Rows from block 2 of a small autoregressive pixel model, named by matrix and row number. Rows with one number belong to one neuron. Each number is 128 + 32 x the weight over its row's rms, rounded and kept within 0 to 255. All counts start at 0. Numbers have three digits each.
After each neuron's rows are labels from the 100 images, of 14976, where the neuron reaches its highest value: "responds to" is what is common among them. Only what is clearly more common there than usual is listed. The data: drawn branching plants.
# fc1: MLP up (model.blocks.2.mlp.fc1.weight, 768x128), inputs 0-127
# fc2: MLP down (model.blocks.2.mlp.fc2.weight, 128x768, transposed), outputs 0-127

fc1.710:116134154123153127117113125116145071118158124146090076174120121083132104104134177097126105099102141090153118143158102123143127123051145175206143160228139156156111124135127136120172120166086161120073113131102201137159106158156120165103116099146116115154165177079154120211147133113135119182141115166127115097117252133118153147122115164103076091094136108149150112144103119137103116205128
fc2.710:087181140152099129134098114160123157144081118186132110086119136151062128134148086094119165168120132123008191101104173146128091113170144118071083110074085121117137128163103148105125136146123147127145152206151093121066164154120166083140141143104050070084107097163145141088112133119124120120138136119147139165108123099140134106156096118140129084152088135026111143085117154102133094098146
responds to: two-way forks; wide

fc1.28:165164175090146105123088117148188154149120135053139162082166159146086175146145105146112165109129135119144128178105085116172126127112059121131101175135132129151153143096125102102148138143173162151198161174121133124160181137154128126158124139098125163121153204103134169149143130152132120074115136183140119123170166184128207103110102082208157209190146123121111147173149121157168150155106
fc2.28:094112111158175203104186164178105145101154109134116105130074137163116102102119113145164126121188122122043145125173133120164138107100163165127127094117201113065124131124143099146068158117133183160125127214138157085118070110097138132121137119103118091109102118168093107068144117128082066081118127149123120158110097093157127141104134125151093054109145128128072102093128153088085099115057
responds to: two-way forks; spreading

fc1.243:128152114115149134124145089087141115091161115188186180188176146127119112115063186114094112112098099138102146028095089150159135166137200118087134093208111150101122093117101116096133129107104148107146164109131146140140155092113127086070113080117135146123111109084127124095081159160183169133121167165067168153145159146140207096133151120105137159160167134104109137205125150151099126111140
fc2.243:133088136167102131140108143131174084142087166107127091117085094155104138061167078144136090128129104145135140198137154096047117129147128142142094186054125099107116145153142127132131088112137136145139094117171118103117122183111088161158137115169124125135135111146148156125146136099060134186120079109188025142163079131149089163159108115147108121085096140111144174051102185063150129155155
responds to: two-way forks; leaning right

fc1.322:184124135094116167093120112039181141137104090145141130154135174123139157102120158095088086135065129076112076041098146127109127181109139113125206155102074093158136108124123109126122139103159039112116111143152143169125156123183090101124078152114098141201117106091127100165123120108156158157089185111085156135123141181121134113119112103110169129142101115129154132175140101199106151173092
fc2.322:136126127109079122092112101087121103095131123155148142122103112092097148178065125129089123182139130132136062122116096136151152137126114053135174119099137157142121024137119063116173149173093124039123137117156146122168153095113070146141126118176087113164158150097193107131048116138110142143145151156160151125036142163123185138161169128118130137096096085095094114145149103141149065135144
responds to: two-way forks; wide

fc1.410:131149103147158118138105116124099125149106112097092093082091092110117169127192122166104130131175155075151183156173086104115096170130165102123170116152107098109099148114071132092111132109127145122107085083151166156127130178128079076169105096168094127162154093057159170123095122091196105132180188143126131123140173105123143112073103114155164137157091122173079076121185096129139054193119
fc2.410:133103083137143122134179147184109168160148198114101153162122198149073205139120111090115153139158101089108164178094170168117098090133127080127134134066133163188101162190132094108138159179130128163098144148091083104122102092148122145152074118135149151172113188124120137158101079084086140120183108123122150144122154158069126146127109140082126137144179118114128104099103079079084157075166
responds to: two-way forks; spreading

fc1.218:175134125109097170108135140111172137129082173144186135149073141169125153170147138104149137181123119148131132105098123168151137175101129208099176125121152131161058163128110062106144130100158141146180101152109165162115137084045101138155166131140148182104110183138086143085090083134161141132126100170113120156152125154103180160129178118121075130216108120111148138117124186202168141101153
fc2.218:140125111100134144172119094098080082115114095116162140073176127130170119104079141180126111125147153066139147235066135111188131113155121083132090104152127111139106121092111168116147119103202181131107203129136134134103128135140133139123088120105065094129153090160169116086123141137157088174147121102182145151118126118170117134126143143135126114100142137139204133115047142101177182134041
responds to: white flowers

fc1.575:110172118145142152116086106136137119156098103118134120157158045064123113090121145122099137126118127152138133127059159153149112176096142082205120188089155116116165145105154084175042123089108155115120136159167169136124152139153093124092108179170097131072106171203098120126105121109166122158124135138144133086185100112050148098076155114142159182146144095109111096145172156105167122099188
fc2.575:097131056140106111077103060133159184169044141177121120095128085052117155074133130134111163145140191132130131125158120089091083123091148130152156135135179177112117103174109129154086135093133155137093090141080129127153118100121123144104095092132176156085155160117117118126109114158151115102162094083167136146223163199116158142143124152055126137121147100103076166167140137135141142149175
responds to: white flowers

fc1.287:130177144191122175150098143098130163121165088148127095124216088095063114099184151091154139169098155166191072149099126135164083150072110106184120184112171195085115144170148124134127141112156172166099120136177126169171083109158135092145159115118122139104095131158155123066116093153146124169055163181134173110124125098131117122129170094151132128167139126093131098117142171082142150131144
fc2.287:133097093097143126086172211143081133248066074134143171146103131137165104100111186137172168137121133085161106138141097148107140109091139137098152102094154149085198091179132139130156145109114132149125099144082133145188108104114140104116119150106162097063165131103113157108158092127132169095104162162117117086089126158182110152063165082113134175102158123116059151127111120125163133140110
responds to: white flowers; two-way forks

fc1.576:140152158104123158134090121073105142140096147161152155100142123101124126132147133090131152136124121122125141122091165099158123138159160087158144120122126081171094146078175092092101151086131155108093132123116166153113124182129111108141126163141156104061140189151105109115053096079197074151061160153158147108081094186108125128094120138131228100200089137140104180089125133099210142186109
fc2.576:095170116120123130076161105109071113141168121130171111142145124139149096131175106090186084150162117068148135166144167135123151069055108150122100164153174130018155072141135128143119141164131151181128081151098161168147104120127141138105139064114178158086154146109103133149074101182090152096099123178127122136214177146170172138123151172091132140127147132132071090148129140158105143151130
responds to: white flowers; wide

fc1.244:083111151195073123156178140113155163123081127113094135111184118184078177078134151122112183102104127140155148167163137169101090153097156181089077109142140127106150220120140117141099117122115106096162084181114124052140171108169134098127166127139092095143142101107146112098141182149118189176161124167158041160111144135102141148097117150098099199121146155106146105092134094141114132153136
fc2.244:120120141125102153088116104116150116082146108130119029136097091109132100182191098141132134091117092131096148143121123093158179079126144131162137127170182078119089129111121107155094117083113130116145186108148142074104098116076166176161174100126096076094107150160154171184097106118120085171123105109120142127176106014138146083163118127157139125078131152143186129189135118145139176097087
responds to: two-way forks; wide; bare